A small model that answers yes/no questions on an image's attributes, trained from scratch: encoder arch efficientnet_v2, encoder depths [4, 4, 4, 4].
Rows from block 7 of the image encoder, named by matrix and row number. Each number is 128 + 24 x the weight over its row's rms, rounded and kept within 0 to 255. All counts start at 0. Numbers have three digits each. After the name is the row's rms in percent of the matrix's.
# convs0: expand 5x5 conv (encoder.blocks.7.convs.0.weight, 256x64x5x5), inputs 21-23, a 5x5 kernel for each
convs0.44 096:109157183114119091143175168105158111097140123125180142173141099129121132120142141128150119112171129109135104116110097174091161129100169153107101142118144095147125093126134154106152127154143162124130121138145155136116135159106
convs0.45 102:105170133134099161129149115122151154159136141141151155151149116125159111140125155143115107164126120137095165128111133116135124117168129108142094144094088099094101113147139102120136087152140137143111127148082123135121161143160
convs0.46 100:137138154150173129107140134114128148149116123119164185116092170158182129134120100103130141094121113146121128106174129088125137144116085094105140158101059120096128109100105154116121109130155143132089145127158130130142123154121
convs0.47 102:135154120111135128132124125128154088160156145153142131105137176147107133120154138109114119137136114100098107086095137150161097117121136147150120094109116128157127121185137109119127108138112147128147114112189132173177109113115
convs0.48 096:142112133123134122083150070098152137176134088110141115109184136122112130129145136118159127128154088118129144152125104102152125104152123152115157103135112182118148137089154149159128129131105166156202101111170118163117144112155
convs0.49 097:154073159151101106090165133128139092125101122156100137126138144079117137097171170153138126152177130118122136158112123121161131132160137146169090135126125133137143147119102164126070124141103136124131100083160115124119152134129
convs0.50 106:125136182139176121105159116090115116144104113115129096133142155153110135116121137154088123094112124121094121119090120115155128085084167151142096105137115148154137141149155119123153081104136129152103130132131122131123100136110
convs0.51 096:131121152086182123162110137140116152109111109142144125145152162098135121133121105139124109122137137094116110118131104139109148153150121121106145131123115117108102126152140135133101145123118156121103183083162112148150131124104
convs0.52 106:103134150131133122110153101127121140134155153125093139141106128105135148123115100091142122147107120138106124100157155138130115091173156111133126176133127140110126158154114150139133115108129114150099122128108137155152117119151
convs0.53 099:157125149152118126138096128100127113122122107148180098119130155149097151147153153164117112120129125132085098131140131130151136132129123150146101098121142115122111069078115155095113145131136104130131113139099139158100113112113
convs0.54 098:131147162168128089137138111159096159191168105143125142149118118153155170135158133152125087118105125141168109144150190166155155136143165107142116183135166160138162101162140130125138123162118130147178128138134159101187125161106
convs0.55 095:127159114128164129141139120129149128115128112142118130153114121122073144154099130148139150170113161119110160111136128129151113153102081177113125147134133107158124140122090158137102090097184148117114106151151110174137160176141
convs0.56 101:154151108091104140118170116105115131118096104107124163145129132081075140126126127094071116118103160096126116108096091108134103142153119128128107132101094159148185128136140153111124128129147125122143171197104096085136139147074
convs0.57 102:096150171127168145171144135119173169127133089113161145179124150149153135123122128146139139159101128102105157137111104137100128138128133135090139108141054072097108133106148091146138126150124104160114133114122163113117058148150
convs0.58 097:135104124140095174142099116129160126109125122085125127104098052148153115110129088147160119138141159126154137176136095165129158155125099110122177091132180142133138073121127138149144140150133176142118130107147086134116128093111
convs0.59 101:138131140075118158115130088124115119119128120147117099116160149145094079081110156153150077145122131126089089130134142092130140100149147116146122113126133095130131135170101128151133161143145114057182121147112105170144128101129
convs0.60 098:136136150106112108125158115182135152168114135154124145156085143117122124121123149103127141144173127160109137139108143139124177125142150091101131096112149137131119164152136147139132128150127109105132151115126135159125132088135
convs0.61 109:134122150112122111124127117137152134162125145141119152158131114113157174101132108096157139134090135147098138118122149163088113125190118107079126177114080132107109131114109095151112143130152114091065109130142097099107165142121
convs0.62 102:151134138100098138161142114137116148135143109143132131072099133107117076139124176092087135125142118142112144122142127114149155099119120154091075092117137153164149119125158162132126116093137120102115147158127109141115127114100
convs0.63 102:143138113091130152113118140132123105077134080116110106130164106153123155159162112130115078115106136084110108103123116091128126105154132130115108137123088118113143102159133119110117103134122145118151164137155078085097144172127
convs0.64 092:166129169095151165126126129176141113127161135128143097173174146122133136166148147135087096178146133114123101120154097143116117141086090125130140126123172139111180118109136138137142124110149112141126106125154112098104140173137
convs0.65 097:117133131114118140138104136100146173099123125093104130123118130119141099114141140135120122149156170089104129136148096124139149123087140187118087119125133084134125132148141143114152173146141147120111136071091106141094101161132
convs0.66 102:114098118083148098108154132125102145150137114091131118130089120079127115163113083079148128112125099131148106116149126132113144136131144133125144089146127164141066117123151138090111113105095111118120148120073091156171163084115
convs0.67 102:121121141144151136125145114136082133135139104087140125105092118113162110089131156131162126121108128108124109096158164124138163138141103111149134112152114128128137145144093097108150125103143173164110133108135106110143132128084
convs0.68 100:142156141157127129099098151107097114103156166087080109123153101133108171127141165139155142109136149108110129138163168107089174127129117130116105158128155102105110147150160131112132135174096136114166162115120119146119099108099
convs0.69 090:106117146123125093120117151130091087139115124137131153137112124168120105168146111141178122126080141133158141136122070130111133132142125138146087111145086127113154131127158062101112124140156094119129096104159136111181106135128
convs0.70 102:136082143130110122116154170138133129148171125169132151165138164127124141098157132123176083157121112146119152127107170094095171119136143121141120135091169187149138102106092125165115077174108143127145128111134106121100134098064
convs0.71 099:104109086149139156091151165161148132158126161092162138126161132122144088139120141118139163136133160177192130133129149147159137124105118185106105129098139097086104114140123125128145102150088101177092163114136111133125132148148
convs0.72 105:124098116110105112128154094130128133138131140122132149124109121106138110129147106093145128135120122162147114154144182171129171092145148088139110155154112143117129145105115126129094107148111168115096151116147154087131108120123
convs0.73 101:170158121142154171123126124138121128119091102112095100078084118088128111146115094130146102121137124139109160149155142083118100081116118128116114075093110111120120157088124143079145103112193114129116117177171138162143157158163
convs0.74 100:096104142153124149124097133119141121113146102118141114169104097123138161117134087066092097129122098127099117107097096097164090128142167143138115135162110140112120168131141154116132152087107189127115132102140125131141098135148
convs0.75 102:099116127113152137133106134137152168119133132156125122133140150121150090111113114072097132128167094133183157157135134124171112152122118153136118145158148105118125100131122148132066144137144138116159140134139099142111123121104
convs0.76 100:178164106130127135135115135098121165080089100155143080125145144098126127115107154155118129110108144076146130131128097130139112141132146131102135145159097127120151124095175111167108125110118143104115107114116160102109138112148
convs0.77 098:146155132120115148173186145112119145172171134142083174145115157109132148138149145124120144137142156149116115095147139151121146136140147123103131135141148108129140134146095134067128116083105150123077125106138136120163173142162
convs0.78 102:127131146114080106101160173108143104106179115158130153156112123124135136093142109136083093148118169119118127131125102151115153141153128112119136152107105104085126086132116120135118136122144183146125192117128140130138127176105
convs0.79 102:134165126116096127120122132118129124127071137143138156091148085122157137134096147134178111109141103133144132135150071101136140156092128069092154122116157132101118139176143182150138093094159127147125109138106130104072130079137
convs0.80 101:147148097123168131155113123151121116166159125105107124101104146128110142127123137125133156127140164134124104179124111137131173115140118127125090144119114154133162114090139113100177137112132062102147089120110113144116097111170
convs0.81 097:144145131128133138128086136131123123112129176108147119138116114138110119151111152131155161085169093128131088095151106139131102128074085139133145129135119113153108106120133104098106158094095087180145121096080169137111147085150
convs0.82 103:154173148129118132138120093121096138121102111068107142118155150167164138115150160077125159096133127123129126156151119130123162128124148131141120101115146120122102120134100153144112122145139144098097135184149148121081139125105
convs0.83 102:091122138101181060078152091143086134141111168129112136132164125082130130115128116135122163116111141134156127148150100115115138090106155104122113098150119188123136099152148127145136153163141158121146143123108157106114123105107
convs0.84 105:113159153171180133151148164148114157157166131163127125132132120115100139077134129138135128137155164168099141129151094148184087086081119150139121135133087120136122110158130123148188182138108174132179140119138116106122164128130
convs0.85 099:131128126121147133149140111170116118168142154125102172109126148137136142149148134121128127142159082083148118114129154106103153116110124142129132121105206140117154097145110095113149142127160167148156127094143060098182132128116
convs0.86 099:138095104123091148133145104148144106134126101106129171131095134156100117128138124130152159099137112128134168195161137092108128115126128107167099134137124176159158147117151131102140134155115124116106103145111100105118166106086
convs0.87 103:170156130099125105126106101122146118118119116132148128128100148106102138117154122128075106156150105112143130124109105120103121090122080120108092108111116152153127140107152116126145097159088102147112129150144089129086165153148
convs0.88 104:167123133118117131151126139100081146148116133132124131125122108092168128126155134103098118141149109087127120102157111100142107157124089142100148112137105176185136098124143123126112119135145128132138089168133131161137138164126
convs0.89 094:136158164106186156130166100108127122113100135137102117121109098088181149156109137155115090109129144151109075124135133115101081115125146064137121149147148090138103140141120170139111153139143101107120168095148160102140116111150
convs0.90 106:117114125097061079122121110143091114065116095125132100147122158142129146128113150100128118081119107108161134108137079147111098110116153107115107111123138098153139153116102095148161141152131150114103073115127148120095125116091
convs0.91 102:147162154103105145140146119128137119117130126124145181162161124138128119139110133139159103147156145149110138140133143109092124099159088091121151138126134130115162142169130126135156121124153127140185141162125110198177147111168
convs0.92 100:121148135111102145138109097104135121127127126154122149099092102175114114082108140122103103146144133087099136136108123137165106149124132182148135142128131093104119145129105099122128101073151138159117058110175143062115105204155
convs0.93 098:122128114097103127099150078146153137145155125156174148124128133099127129152140100137102116136111142115110091118141129145109136141089116088113113116145112121122118112144150121143126145092130132115171167121120081150135119121142
convs0.94 102:148124122097127072127108131112071100118137116106112113111143091115133118181102130127088106100134122144132095128105111110126093145115127078112138126158142104139136086133085120098104115086138138172089115088137154065100110133143
convs0.95 102:100107121119137109146164149150128114126099109142155142118128170173150164096146162110100167126144118099144147160147092135139143127123097124107130105155102104084120114082120143097100138104126105116087118146078114157118118114112
convs0.96 096:134104123144122101099157144162121143166146138109145187119147111136106119121134149092137111120082098108124094131083144129125135092170172140181132156149171145122180143107115133106108110109159159122118101165137116132064093132137
convs0.97 098:131153111095134119166154105116141112088120119101091135128167117070127104162142150169158133130117166136153147134180123142131131134168180104111096162138137108148113127103062116178116134135096121173173145127139094138109117134120
convs0.98 102:129081120146166130119121106159153108149113145167135113106106114095066140102182134091159138136149144113171090157125091138105097117111098130084109132126156128084126097173155115156098120118130104143118126130114110166129067133117
convs0.99 098:141132111158130140149112096113132126116091098133105093130106149097152179129157126160145102124113144130088135133129133101117095127151121139143162144070162094108099089085112088076145120145130159120099181144132140133114139128080
convs0.100 103:140109122131125143144115135121135153143129117117141148132110121088116153096078128081088120075138151156114156112115160125091112119177140090096094107134116092126130187142129162123123154140149123073130157147132180084103130109147
convs0.101 100:112140120158173106112111153147150157139123175141136096148128161131156116135131120128111138144103111078115144148157149125111155116125120158146126116116127141076156116102101135144115126109183128160156145158081137166137107079135
convs0.102 102:133110130124110139107130154113148146147123102166116162102119114098123091151104120161124106138142133101081135109068116113120105110120106110104128143096104148117130100102133114130087087152121158149168172159145082083111127144159
convs0.103 104:064125123158143103108098124166131128115110121149134113072115150167147085140108124148097101130131121112134118140127114081102172132128086089173135116097180086145094076137091107074119162116123088113124151134161126138173131082088
convs0.104 102:132144139104143102130150175137128142107115123122135134123131112115157141133133116149146122093159144118142134086082104114141143095144130132109109160172129166142072120138139117116130159106115116129160131155115138131100143135163
convs0.105 103:112137093112097100101183124108109135156123122118158119148186160149087139152127124135137094116103137135124132139146116098145130169151151122147129128097151149152084160109105112099167112091139138142122165116123135100138166126117
convs0.106 105:146131113127112143111096103123114125131115101126125166140128126125098164131128135127098091127094098093095131138097098111180128139122100111135156125139134168102133154117138132107120149128111111159152123128109158077138124133104
convs0.107 101:116139123136130162149143116094104115116107132178108088141143148097103149200125128135125137108139135148130133132107111082134107143140157099125114136195141124110119090099130104096080123137100087085140118106122109117094090120111
convs0.108 102:114120123123157101133129105127138156124110082120108112120135099111149113171144159124123142109124145114098169184135083116151172144129147099099162133140099082116148126076115143141099113120134154128144155139094131111149168143102
convs0.109 102:121139154105140127141160108150180122129064150129142101097131124136139153110107127102101160077106115138174120141122129122123077139155117148146136137134146135166119154148147179181147101108175158145135138118132073126081123100103
convs0.110 101:097098088113103138160126129135129121103103113139126144111146123125136129102136141117116137125135113095152122152087173124127182120142130132143130152073116124107126115154129107182152109129134117119109135127123111122140151143172
convs0.111 093:128162139112120098144124102088084181146146152114092154136151119155149142142140153137158091153154113127137130141116092138155116159100138132115158116136160157125181157114156143110147103113112102095121121141122096057148117118107
convs0.112 104:126144174146147119122153139123146153134151132112129153168161155147187158158110165165150053147138171148061138124158143124092077136141102113100136121129112159127116133166121132139115150127125136111150168165154088127156117149098
convs0.113 104:101108134113141103117116142132132141101129118114111129097099108149153148128115139108170110096157139123162110189119179154119127139107156139108116157084147120123089135139172168114187084108115147119072138128093094064100115123098
convs0.114 106:083084073104094095127118128123120075143142185148064126159131132120115138143144127082083115139136142087107101086150132155080143140124151100152122067118139150099097100109104140074068093132135096156111157146117157087103102122146
convs0.115 099:155120105127105132118095170139117131137139117149158157145146124118122152072141138134129112082129153151115094083137151145137094093110150129123163115141124137122131129116083130175118080141130127120122120111113147057114175068144
convs0.116 097:103182069152160119134103134119160145109124120090131129114149103134100136118157166113106132137150148138123109141154131116111098174146109141118176122153135141115109142133144087128125142177165158122117173114142105091127156166124
convs0.117 098:100119130080149120147159102095125131147083106133128120145090126113148147124112108148103140101134094107158117130155129137139120162133117088118112141108142152143116079129154142125137109159094102141112083079095163122119143136159
convs0.118 095:113134159156152099141173151164082163149156162170150122146150130135139109135099142099122165103137140124141150104107104125144107083086120154134113117074193158104150125139113114181182143103129145096149168134128117158134164103122
convs0.119 107:079097133113113094105121114159139160144146146120121150150151123089140153174112092090131145125111145117131121132148119139127085110097116103064116120157169159115157140164130149148150137141157103149119149159135133098149114183122
convs0.120 101:125137146136131138150119128138143133128098141143166134106164164150129149084075113125102171114109150155181153124155134159161140118103150185152097148136168132158131162167136126105161125125119117152135113115130157115130102135111
convs0.121 101:164166142132116104134156155115137092125141122130100120119103128137132140113108100086140080144124077133128124155134149120130134110125118143143130123117135174127139132154147151142126128132145160094145155112125110165148133147100
convs0.122 099:123118128154145079133072129170109142081115134155111070100118138115125130120113132132122102112107115102129098143132141130127126130116143126105148139086080120176143141114123090137158101108102131148079111118160106137089108144128
convs0.123 102:156137154067102136171139059108089147116104106124126100117119160140121123140156129088118135126109111109153105124129112161131091162104121118136126086144156145124198101154183111141149112125099124138116160134150164136136148171107
convs0.124 104:131109097123109113109126138141125131144133127153121135120155174163140146124149139085101138144132059098153106109120100154128100131101142146160110088139111136137125132101097126121152173136145142126131102131110171119120140154179
convs0.125 096:122116104119126091111090101147137130127157106131165151132150127106123181106136177084143120131117153181125135135141152127095110128109098115129138136101111156161148147146105174181136155163148115164120112148088089094146159154117
convs0.126 109:121095087141132123107104102126154114100073149146113118107146170132163153171107135147120123136145124104150129159126119122072143134158122087163146152145143126139119069114076154147135098100144165143072124163151128109113170165116
convs0.127 093:118132094148072156134133119110152148148121164158139152140120158149078145104144145129146143116112087094126142110111148132117129157121108104080151116159134091141128102120107130111128168128092132108129109161102133112093162149136
convs0.128 104:166134160159105131122150175119127128122135114164134117115151125110100139162156153114149089163157121168121104155122108114107151122099130114073148138129154127128111109101162142087135109144155138065139137159185136105100108120130
convs0.129 098:066144129125124113134123097142091120161091155067096098141145095112108079141119146044100146163141118123100126165116075136112108119126153105121139108167115126130155183158111115175122096124144097136126109155082119116129144140146
convs0.130 096:109130121092138091174086131141113164115130143136154119154158120175114132120160108154149135180126141126153127127116085154156109129184130179132123139157132149098100122147145120094086143131108159125158058070123153162093119116078
convs0.131 101:146166155124117133138108096151119180115157149172128139137119125133128139129092124137156100145108106116157137111136131156134121104095154106103108138128141163083150124140112113127157128106111125101079082127130113081146128116138
convs0.132 097:096112147103117094137096124153105104089132162137111165137163138126121096096125158144149135147132113140161119125081135142116132133142108106147129155153087160156138144103138143118129141146112147099121115111138124127157120140076
convs0.133 101:146111125125123099112127151131134120147121165142147140155146137145146170180189164148125114136127140130107130117108114098110135111162098102144103138172200108161115155140125136110121090072148164153095104138110147123123115139134
convs0.134 098:132169132155151110157113149103142138123145138126124117120093133092136110141137135156100122132141144085081147158143142103131140138124103124113163136164162094120137122108087128139100129131109120110166113133111122126127120085065
convs0.135 101:127141131156158180151106143113170136120101092131151133158115166164110143126146177118169127170118105109146115126125110135123137121103119118101130158110102120125154120085108159142106124136164200181128117133115166114126120174102
convs0.136 103:095147109107111143141153135137112132128139077109141120114088130137089119118150121133111147135128135153153116155111147113146138089131144144122107142165150152176160152149137103120140173155131153179178167111121117121091120168092
convs0.137 100:118066094155097125094103127130077095074160151106092086129165160135156110163139120101116147112116147142096101138158144189134109134086162110125193083105161119117107150146101128103144113063077138159120095141080085121132157119129
convs0.138 101:126114147129178131118114118167123164130104119110139089108124113076067109081110128092164137161095131143134165123145183148143141094131124130107123084175128140101106140138084140125101129114177124145089124158109151109142176122112
convs0.139 103:083137142165148079130133117093106113132142118108103124108140112078138122101102087114108132104120115094178154069141115144108154137119105120143132092064104122142122115142132123123151122119116097116159154121162138120120176110104
convs0.140 098:118144076070126110108102151125142124088115111095097099119101112115091166093134130126127094124131150052131135123127114122139141163123110123106155150079145135121115117125152088173089140100112100122161182099108127130153126134118
convs0.141 105:091139168127134115139151124112127127123155128129137162119147153130133140146078104122078137113109133119093117081126134127122124143098132109136143141161152165145116129153156115112105081073116139126147154152114108155088147130151
convs0.142 099:152101124123122108137144115135186121165133155144115110138119104107151121104150130097193114145146154140124155137128158113143144096149128183119090181136158119187152184114129155176156117138093126132114121166112128136115101151097
convs0.143 095:161128162143103113132127111097133145107124136127141145134139122099129149118168140118131085142126153146142143135103116128145113150153163097148116141132130144106139150092153174146126173166133096133118138122147142103105135132113
convs0.144 097:118111130097106150120140115149126137119130134120123119142117132122144127133138144135116076120110165127087133126138138122107139173127112145153153125160119138102195137110175100195108169149158143110144141152153126174155111214119
convs0.145 094:123101142095110130085100116083117139152105113119143120110119137108114128154125138072151134119140125146098129112112103124100158109142125133133099119072072131084137136130149122159136122119112142144125129083108159174155083114186
convs0.146 101:109137123155153113127125116133135152108141131115167155127114141121122150143077104190149131138120123129106131127123110131118123101127123070142100138146117115179146187139134123105140122147156162178059108107176117075147071179110
convs0.147 100:119149163147123128094119101169141117142109156124097120123153105097122088142157138106148105116106107120112116069121125138103052136104139115059116076123126131122143114099126120101084128123118153090100113117159122127109118133166
convs0.148 094:111095118080135092082128056117136111116095125136096116110129151113088151109126120095127153092154117108164055142109101129131096120124144114152129164143124101168110103089124119119161182144109128135135091102074104135109176130113
convs0.149 099:122130114143057153134133121091093125130134122106098107128128146110096111090135099128136136137125137176130097185158172129107167139102160108102110086114099133128142097118110113132137141100087155073098103112108068124070109125090
convs0.150 103:106118159154138149094137110119036124124116165091106165092139114132173157133133108122137123112113151122112104110159139145066147154121100118148163136125168152144117086125132105170117123159151133147095132098134111094116112085119
convs0.151 102:131123125133068126163117134119122144120148156110118146137156119075078119119133129115135120128138124121107147135127139111172142130145123176138114095146097107136111117133115136125106146140132127139115156136149148137117143128109
convs0.152 097:122142124131097125131121138135123133090105119095124124145127137128095133126118126162094117129147156123145082134109074141111102119109135131110124160158119120100132113127092156132111139150146128135139129124115140084094142138157
convs0.153 098:078157166152157093163160148093074165129126126105155136155138142136138122169138111131121142090134148120132116148154137106142099133128119114120114154102116122127119130108138169157099088093174099112132116112119082154139106091122
convs0.154 099:148127128173086116106145123110174143100108136095110150146081145148136140100172108124125092136085139153088137133088146167110109122128094137119170083125150123112157131176126099135117112142112119173091115164096140097126134133143
convs0.155 102:103135077121120139126133139104135111151166152124141161159139126140119156136149122122109105157143122135126127129098121126115162119127107130128110094134120125132138152086116147101102126174140101103138104130110119145138123083128
convs0.156 101:084136155126135128144137130120149141146118128131139139142157165102080146169118123113135153108114105137134145129086097144124132100106107105172121088118114102105118144141141082072085089126112109122150121149082078107076077116186
convs0.157 096:092120146135102146106133133100177103135089081136120116160161137127152118126111123157106139137142143117150124113138112126118139102123119102162116144149121057083132100117110139093139126078116137106125116145123101109119144114132
convs0.158 095:165159152123171133118136166120116103145124138145140128140100106135137140124130107106079118141071145126137129113128116107133119135101157111150108126168126101164148103170119131092105182058135116119161107109141132162147109148138
convs0.159 104:143122101136094079115100111110130132117171107133129107156123130147135159141173110146120084164171158117137137177138104159147128161104167171127134128123117150132127157139086120131135151135142142110166121138112110145164123147110
convs0.160 099:141135111124159128126098136108086142108142112145115134159130111100085149109150085128169139149103120106114134133177146136138139098171144143106121170123112116151153136157157132121141134122076144104132114136150125153156144102183
convs0.161 107:150104130162081136145099106100139186123110138136142127108129148147156146135113112153106103100116144083124110154141127120180147120145087116144127100073082120162169132085097106104127116112096108158124159132157130132174147152186
convs0.162 106:153122171122134132113107105127138135125136113163118128101134103124121159152129160138159109163128113125102129155130114124111165162119151147128112135153096103134121114098068167121102121082140068124134146135131102114092102138141
convs0.163 097:129154110075108101132114145147105112168103134132122129115083087114138098096095157127159127127140122136103138132155174140141122123128144129153118148122100170113122105163144115106110120122103123128134114114156124136112103132141
convs0.164 103:113105132111110142112119146110104144126140137092125132120098102116123109132120146106095121093104107124128122139154151096176121092118082107152122151119167170161096169104105144122183169130159138146098155130138144088124129098121
convs0.165 104:105097133126132123090136125140122099117130153127142149140165122104171099110175106159091069159111146130129117107103124087124131135150125132097154130137163155160130152110167168092141175179123118113167116093078105121134091089109
convs0.166 099:140114094130109121154137131114090150124128102119124070104079154074084109119155122135083130128133153115126142112123114102125147153094098079119139155165083103117138142078173157117112066139119111108109147124122134108129160118122
convs0.167 096:137077110061110172141141143114115141125137131123124141128109147144123100155080155121147096136129116149093168128178124160157118126158130193158128134147054109081123122118104133109094130127165109130140127095123139149145134066136
convs0.168 102:132104109095129135098130117148193080145101143166105111156131168131115146124113107151137105094107093130115118086137099112111129120123143135111112128127175127131110138113143116126112112107146111110150117141138121167162109098132
convs0.169 097:143161121101088188157139133126158126162148117124096150125145116114094097090122128108116096148170168119085134103123115109129139128132170132113123104131088139155145126124137104130149102132123109144133139110211174180114139123143
convs0.170 101:133141114133099114161151166128130148134124163115181086100109114097150145125177142139168132153140150130122087119119110154097104111099136133115163113158148128126122154129142122132154136137123152170109080118180144133141123166068
convs0.171 100:125113115113134143123122101111135093122163126124121135146126107145130169141097124091104113121130091118138134126113106105154145098124150126120130162153138105094148086143110125093087142156121111131163170155123122113116119108108
convs0.172 099:120152097109131104179117145165138116128144116152124175113145129156170106149143170106092100114125152107091115122120101128104119119146151101135127149139138143134113106086088126100107125178148116089099117133156089143121101118123
convs0.173 100:123143100153121112157133150082079141134093113103100137132143085124109154085179128143111138157150122125119141161136115093127099110163155144129058127156147093118124101133151099140160145153057079130167076116147095126118165120064
convs0.174 096:153152138149097140131132108095082124176154153134147150140181128146119138127156148093112126127142114101112089108127097140125154127114104088147173096085144119121123111152195098114091174138092128163139104142110151108134152133132
convs0.175 098:132140143134144152134121106132181156114136127147132106134093135133111131071093097142143145155161111111137122150119153153140141132191141106144127157092111129141088129079098137093152081128146093181161137121119197135113155138132
convs0.176 098:083108145128144121122127120129107089115109100129120145090161071119088105135095107160134120103136171120138134143149101103161137136122135158142158141152129166121119181107117092121103095125079110111140105064124128080155149126106
convs0.177 096:118125155127112101103105122100109134108108122132125153105099122109093105134120120142144103166128138145108126145126075127135139133109119116100130112116132121169105075128167157155111149130135087097139168164153111112119105108113
convs0.178 099:108109117118087136146172116104124120108105124108139145129153111158109107155122110130143105153123145131134115107104100164112121108128139142105115149118138111135153105133109137168140149130147148138098119160139192171114138178166
convs0.179 101:118153122156172168106149155157133085130148144151138112167130154132109121140169091121090128130100113144098101103055145102109154097115125064157153133132156146080155135137175101145124094122107130173134148116132152168141136139210
convs0.180 098:134102141133123156108102095113120138143121107166115082151137168173128109147124087118095077165094166151134135131152183109183103112149083121138133104142141176085138099182176108120156136135110119139148133113114094121135116141104
convs0.181 099:139128117114133127138136127119153086119132160155121157124133119109132145174113105108138163152138122137162107097112161158149148153108138113134135182124129110105121159105134131143152100142120117112152133122158151109155101104108
convs0.182 094:144109138159138131126130175135129142165177149122097171124165131089149173144155163139113129138111147126135166143124150149114165121146114147139121123116107155155099094135118124113134149107109149155176128162174144159123139174126
convs0.183 103:113100116154183136124099107108126057098106151134096125107178115139156152193059117145132100126125121141086119110101144128143080118117103115104123149114133124128090034152145127136126177143166132125144095162121117139117109109079
convs0.184 111:120133123137160116141184133131111125185148149092143114154149139128155153138156114143141153134142146139125098129149142138107129135140129097127138107109145131135096127046112105107146118128104115183083137119142132093138152138093
convs0.185 099:133094123136146136135134122167143140093121129160148150151169097102097147144120143119150138083147156137143135161170143123175170128156201158157140154172152151085112124079104141118134094113148080139154118129125164099095154128139
convs0.186 101:130133134120104115150149110103117158173118094112147114121121106088140107108152111150135126151111121109126148124141137110083122099130118088089111093100153184160152141114126158146143130122116092105115129118115142149102156101138
convs0.187 097:102140111153130133114139164134138107152103090129114137143138126094143098105131127129127127120109145106113075136116175122147122108116150092127115088140184196128134154159117116163168143077087127131165132168098137072172138125153
convs0.188 098:114084115116114119069146115107132137109112087147111127145128123142132119120163128149120141172144154160140132104139100107161119112165140139149110157138173122160129145166060180127161157104177093098148162148167130076118156185166
convs0.189 101:149168097138131158113069092134116132102128139128134131114113086149092129113101122130116124116095133091130121142121137149105132157139131072129111145128109126135122112139134109091111114120124121112166122107108124169085103129115
convs0.190 100:147139136125154146136130125074151166165132097114170146127112135137083114116130128114145126105121117111147131095158124108100093107124129096101129142137157106144090121150103103104123166093122120106113131148146130106136192168082
convs0.191 108:145145155124105139098113094137149136083085158178091128160140151135156137133118148104155080123142099131096110098128143126092142161172160111096109121130106108137154122152072117135108175156146112128168147171126113113115155155146
convs0.192 100:086147164150118130150168144128135119126116145127138122164161113119109127165143134159122111128123131134151092131120154157131143144162138109104124154120166138190114145104155122098135150107118118133129114105146100117089145141173
convs0.193 097:103120147082151110129171117124141149182157110088124112118143138101086118089161139196134095127119151108088120135156127156138138139162128150119074078116152135170066114140063116121096112133121128177118136133147163122157124140165
convs0.194 101:108122106125115140134131154114125108144124124128141106142126182162091183144098163130120089136139120126169141111122124144099119146189150114134121135101121146111119105131166085152126124124077159112120133112134119144143160117133
convs0.195 102:131101121124113104131131159121140128134138140106104115104137137122094105099132123112124102117060103106116143146090133121089131132133138139118150100103173124128158083149090147158169162113140137149149102155176152167149154122106
convs0.196 098:149119113100093155096117171121142132140114107095095139105126113127098113125152111119138094153133168127117133089107105120115116109087129091150084104144143099147173089105163161124106119141130100085145135156136136127114112138131
convs0.197 096:142094138151212139103145177151143121163139176107111133121129122082116156136133140079138086138181128114093099147131084132137104156095100117113115099133146140135105166163128109118143103156101097131128125118119120122112111189112
convs0.198 095:092135105100139163166120097108146152147094121144131135134106153154163117164134167106142149152176082137142161132127107148163132086147154138140101130146133149068127079147135107118110128130112139124141159143091125115120115110131
convs0.199 104:160142165145140120158210121107109142158153102108128114120117123111141128089080148143168108150107137157091131114127133125107105116110128134116138115150142103144117111149151114129095110153122108139143108138062154132096138105129
convs0.200 101:164128141132124134097156129109102108110117098134132129135127091119143125152159152124139111094135096084140155121111128122141137123127118156135073137127085135114111115097130100082124121145091116062088144136133124174165094093087
convs0.201 102:141136199172114132137144171141118100137177129156141106133119143140130129132121149142138103134135181167138134145162116135125152135088177075122150094171168119127129129145158125128102112143132139135143142191133141117111152149082
convs0.202 106:140127143149154146113143129125155170164141143152122137126154127152132126091101162140161170123132112105159089115125091122110118103133132093137129079119138137130141107105094098127101099139120135179095125147136185114151124088151
convs0.203 089:099136152078127120145171109133090143168132137081131151113148161104161159102133177153178118135159124126089140180135165130086127106147126121141162122098119100124128115111162147122125142128146124127118109160132130101137166125113
convs0.204 091:136144124141058118126097135123110078137135150134118107156144162149119113132200177102101142117149133124136135172127105101157135121165149177163138123139081089118093105141118136127096125139128128103151098137124100157115113119133
convs0.205 096:133140176116153140149108158126136144128125119154156146091119137116139124176127123121141122100147163082146095144140128161104133150124145119135117157146115137118097165110136114123105117086089120107095147124111130111122123136149
convs0.206 104:116103117109133118081135103098140149127126114110155107150120095145156078123116126123128114117119132122110104144102119122111092142137127123135124100096111150145113135091097139113095104114136130106137093142137094202119117119079
convs0.207 105:133126106121102135116106134149100118163159109112102115133147154154136122152149118132129124119125135141147099142154163168102110132156107141133160153146188113159189114170111154158110160148170143149103081151168168128098114178149
convs0.208 103:191087154132127116093144080101096146111088102114105095110130141143104102167107089144149098151091124123107116115100111152135132119100077191148144097128139101127164108122152126108162085162154146154106079132091129150089139115095
convs0.209 102:125083106127106159087095152121105085111129117093154156142108125189174117169118122115138107179154102137137132138099163155120139129127110107153117133155130135146116108112088142102133118088130170124197157118154140146149110142187
convs0.210 097:138076087140122117137109157117109113131126139123132145151136068173164124154117144120170135150139115138115144142145151106156150172148148109113157139145101135099163104148121122158121144068109131157131090122105091059077101128101
convs0.211 098:142145119146150103119152106154127135123091100151120128089124127143118107112156088130143114107111160084156102134154094166125147138058098123113112117160141119124085143104115145119119134085143137114126140150097166157196122114137
convs0.212 095:116101144132106136154127120101133126149112172141101116107126091099139146093062126124144101105172084179145160151068129093099105110119147134136097143135161118128117138138118150151129128183134102060136102159089113135128112147117
convs0.213 097:100133121118124137168132129114101146109140097132158127112120108108151110141110174108145145117179131155132169123107111162169168154128115131148129139099141088135080140156129113182110169116053128136127142126119149137114118104108